From a checkpoint of a small autoregressive pixel model.
Data: trained on analogue clock faces, 97500 training examples, 35.2 epochs.
Rows from block 4 of a small autoregressive pixel model, named by matrix and row number. Rows with one number belong to one neuron. Each number is 128 + 32 x the weight over its row's rms, rounded and kept within 0 to 255. All counts start at 0.
After each neuron's rows are labels from the 100 images, of 14976, where the neuron reaches its highest value: "top examples" is what is common among them. Only what is clearly more common there than usual is listed. The data: analogue clock faces.
# fc1: MLP up (model.blocks.4.mlp.fc1.weight, 768x256), inputs 0-51
# fc2: MLP down (model.blocks.4.mlp.fc2.weight, 256x768, transposed), outputs 0-51

fc1.461 [141 169 135 172 122 103  90 102  82 158 126 106 127 150 191 126 141 201 173 181 186 107 111 135 121 155 137  94 129 150 141 175 104 189 128 157  93  60 186 217  76 170 173 192 127  86 182 137 183 131  77 139]
fc2.461 [135 115 131  52 167 179 133 120 118  72 165 114 156 141  98 194 109 170 128  93  97 146 184 112 126 170 114 194  82 104 105 160  98  87 131 106 150 101  62 149 132 154 139  89 106 106 104 133 120 139 181 133]
top examples: square case

fc1.636 [110 170 127 158 176 157 101  98  93 165 132 103 120 119 186 140 104 112 132 151 151  59 105 161 116 145 119 121  87  90 136 153 161 135 153 126 127  88 128 162 142 137 185 100 100 152 176  90 104 114 206 123]
fc2.636 [167 184 113 133 128  99  97 153 116 114  98 127 147 145 139 108 131 192 109 146 114 122 138  54 146 116 101 156 214 111 149 124 104 139 153 131 173 130 115 224 107 130  52 125 131 100  74 147  72 124  96 115]
top examples: square case

fc1.220 [ 86  95 100 136 145 103 144 167 143  68 173  69 136  83 130 142  42 105  78  81 179 143 101 133 144 102 163 131 124 163 150 134 136 177 122 157 139 139 217 112 153 153 111 119 118 158 116 123 120  98 161  97]
fc2.220 [126 186 177  78 142 150 155 110 119 144  79 138 155 161 146 126 161 100 177 164 114 107 128  88 107 177  88 103  35  66 157 114 114 108  93  81 146 143 102  96  97 169 136 117 133  93 146 152 118  86  79 211]
top examples: second hand

fc1.517 [149 158 162 154 116  94 120 119 102 182 134  89 109 137 133 145 122 149 144 146 108 151 109 122 110 143  65 127  93 143 114 144  83 175 107 242  88  89 148 135 117 187  78 120 126 156 107 144  75 117 182 146]
fc2.517 [155 122 145 129 142 113 138 150 123 132 125 170  83  92  95 101 165 108 108  84 176  91 173  94  87 173 145 108 147 143 165 127 143 100 100 118 141 181 134 139  76 117 188 117 119 143 147 160 162 189 148 113]
top examples: square case

fc1.485 [136 106 124 110 162  81 165 167 111 146 117 149 128 121 122 145 132  90  92 148 153  65 127 137 151 139 146 140 114 140  95 175 161  45 152 108  98 162 150 119  76 146 173  87 143  99 143 118 115 141  95 112]
fc2.485 [122  92 152 118 107 134 125 121  96 133 149 131 148 131 121 111 169 187 162  71 116 206 107  83  45 120 130  80 129 123 180 124 102 147 146 114 125 139 155 127 169 123 120 159 104 147 153  84 115  74 167 151]
top examples: second hand

fc1.656 [118 168 146 142 125  65 224 158 147 123 129 160 121 125 135  75 188 143 137 124 187  60 168 122 134 129 127 128 117 137 170 169  92  63 122 204 109 151 126 134 122 126 153  80 181 133 154 158 104 111  73 110]
fc2.656 [114 135  87 167 164 124 122 165  85 108  67 152  98 160 158 154  55 127 123 131 128 146  67 111 146 114 111 135 132 134  91 146  96 145 137 146  91  63 113  97 116 151  97 156  97 107 147 127  94 140 151 145]
top examples: second hand

fc1.309 [150 137  79 122 104 154 132  77 117  87 149 165 116 148  93 108 131 118 139 106 125 139 124 123 114 172 153  67 138 105 104 165  85  93  94 187 108 163  77  84 107 107  92 131 118  99 107 118 187 148 119  68]
fc2.309 [123 133 150  80 138 121 104 162 156 120 178 158 139 158 197 178 134 116 148 135 172 148  74 139 166 122 104 137 130 160 113 117  76 158 131 146 149  95 150 107 157 121 156 107 150 124 115 150  94 142 160 135]
top examples: second hand

fc1.705 [191  88 118 169 136 120  95 152 154  72 144 109 101 110 138  87 119 164 130 141 143 177 159 177 145 153 128 125  99 117 107 177  73  70 104 119 132 124 144 124 138 106  75  83 144 130 123 127 124 110 138  64]
fc2.705 [ 76 126  63  46 114 160  98  65  91 129 133 209 126 168 156  95 115 127 172 116 122 133 160  82 127 146 109 160  86 114  90 103 138 163 152 135  87  94 148 122 124  91  80 159 114 163 154 116  96 152 123 110]
top examples: second hand; dark face

fc1.571 [139 139 102 153 131 125  93 124 170 115 111 136  91 117 189 144 104 135  60 155 153 153 113 125 100 112  93 192 147 138  80 149  88 173 175 172 143 122  62 112  78 108 110  84  92 153 144  94 134  99  95 103]
fc2.571 [129 130 177  68 100 183 149 141 106 122 123  81 122 144  79 150 153 123 177 161  93 129 202  94  91 170 165 185 149 137  61 111  85 145 125  86 118 157 155 128 189  69  63 153 162  67 121 180  97 139 127 150]
top examples: square case; numerals

fc1.293 [148  45 107 123 159 131 162  94 127 160 150 108 106 144 134 145 147 158 156 176 106 156 135 122 151 148  59 164 191  31 123 147 189 163 157 140 113 170 163 171 123 187 125 103  74 141 180 150 151  69 115 138]
fc2.293 [168 190 161 108 140 119  99 157  76 140 119  84  87 177  83 117 155 106  75 111  89  78 103 175 161 105 118 181 122 109 165 114 150 106 147  98 102 143 107 151 171 151 176 118 137 130  93 116 153 104 121 154]
top examples: square case

fc1.639 [ 67 142  52  90 131 161 106  92 110 133 107  70 112 126  81 104 119 136 133  75 152 188 129 113  87  85 118 156  80 135  55 131  69 132 109 112 163 107 167  78 131 118  73 131  83  95 139 160 141 186 134 132]
fc2.639 [140 126 138 150 161 150 150 172 121 118  85 140  96 196  90 165 169 123 123 183  96 118 100 151 123 149 171 126 130 142 138 177 132 120 108 204 136 175  67 160 122 191 113  42 171 124 167 131 128 123  86 109]
top examples: square case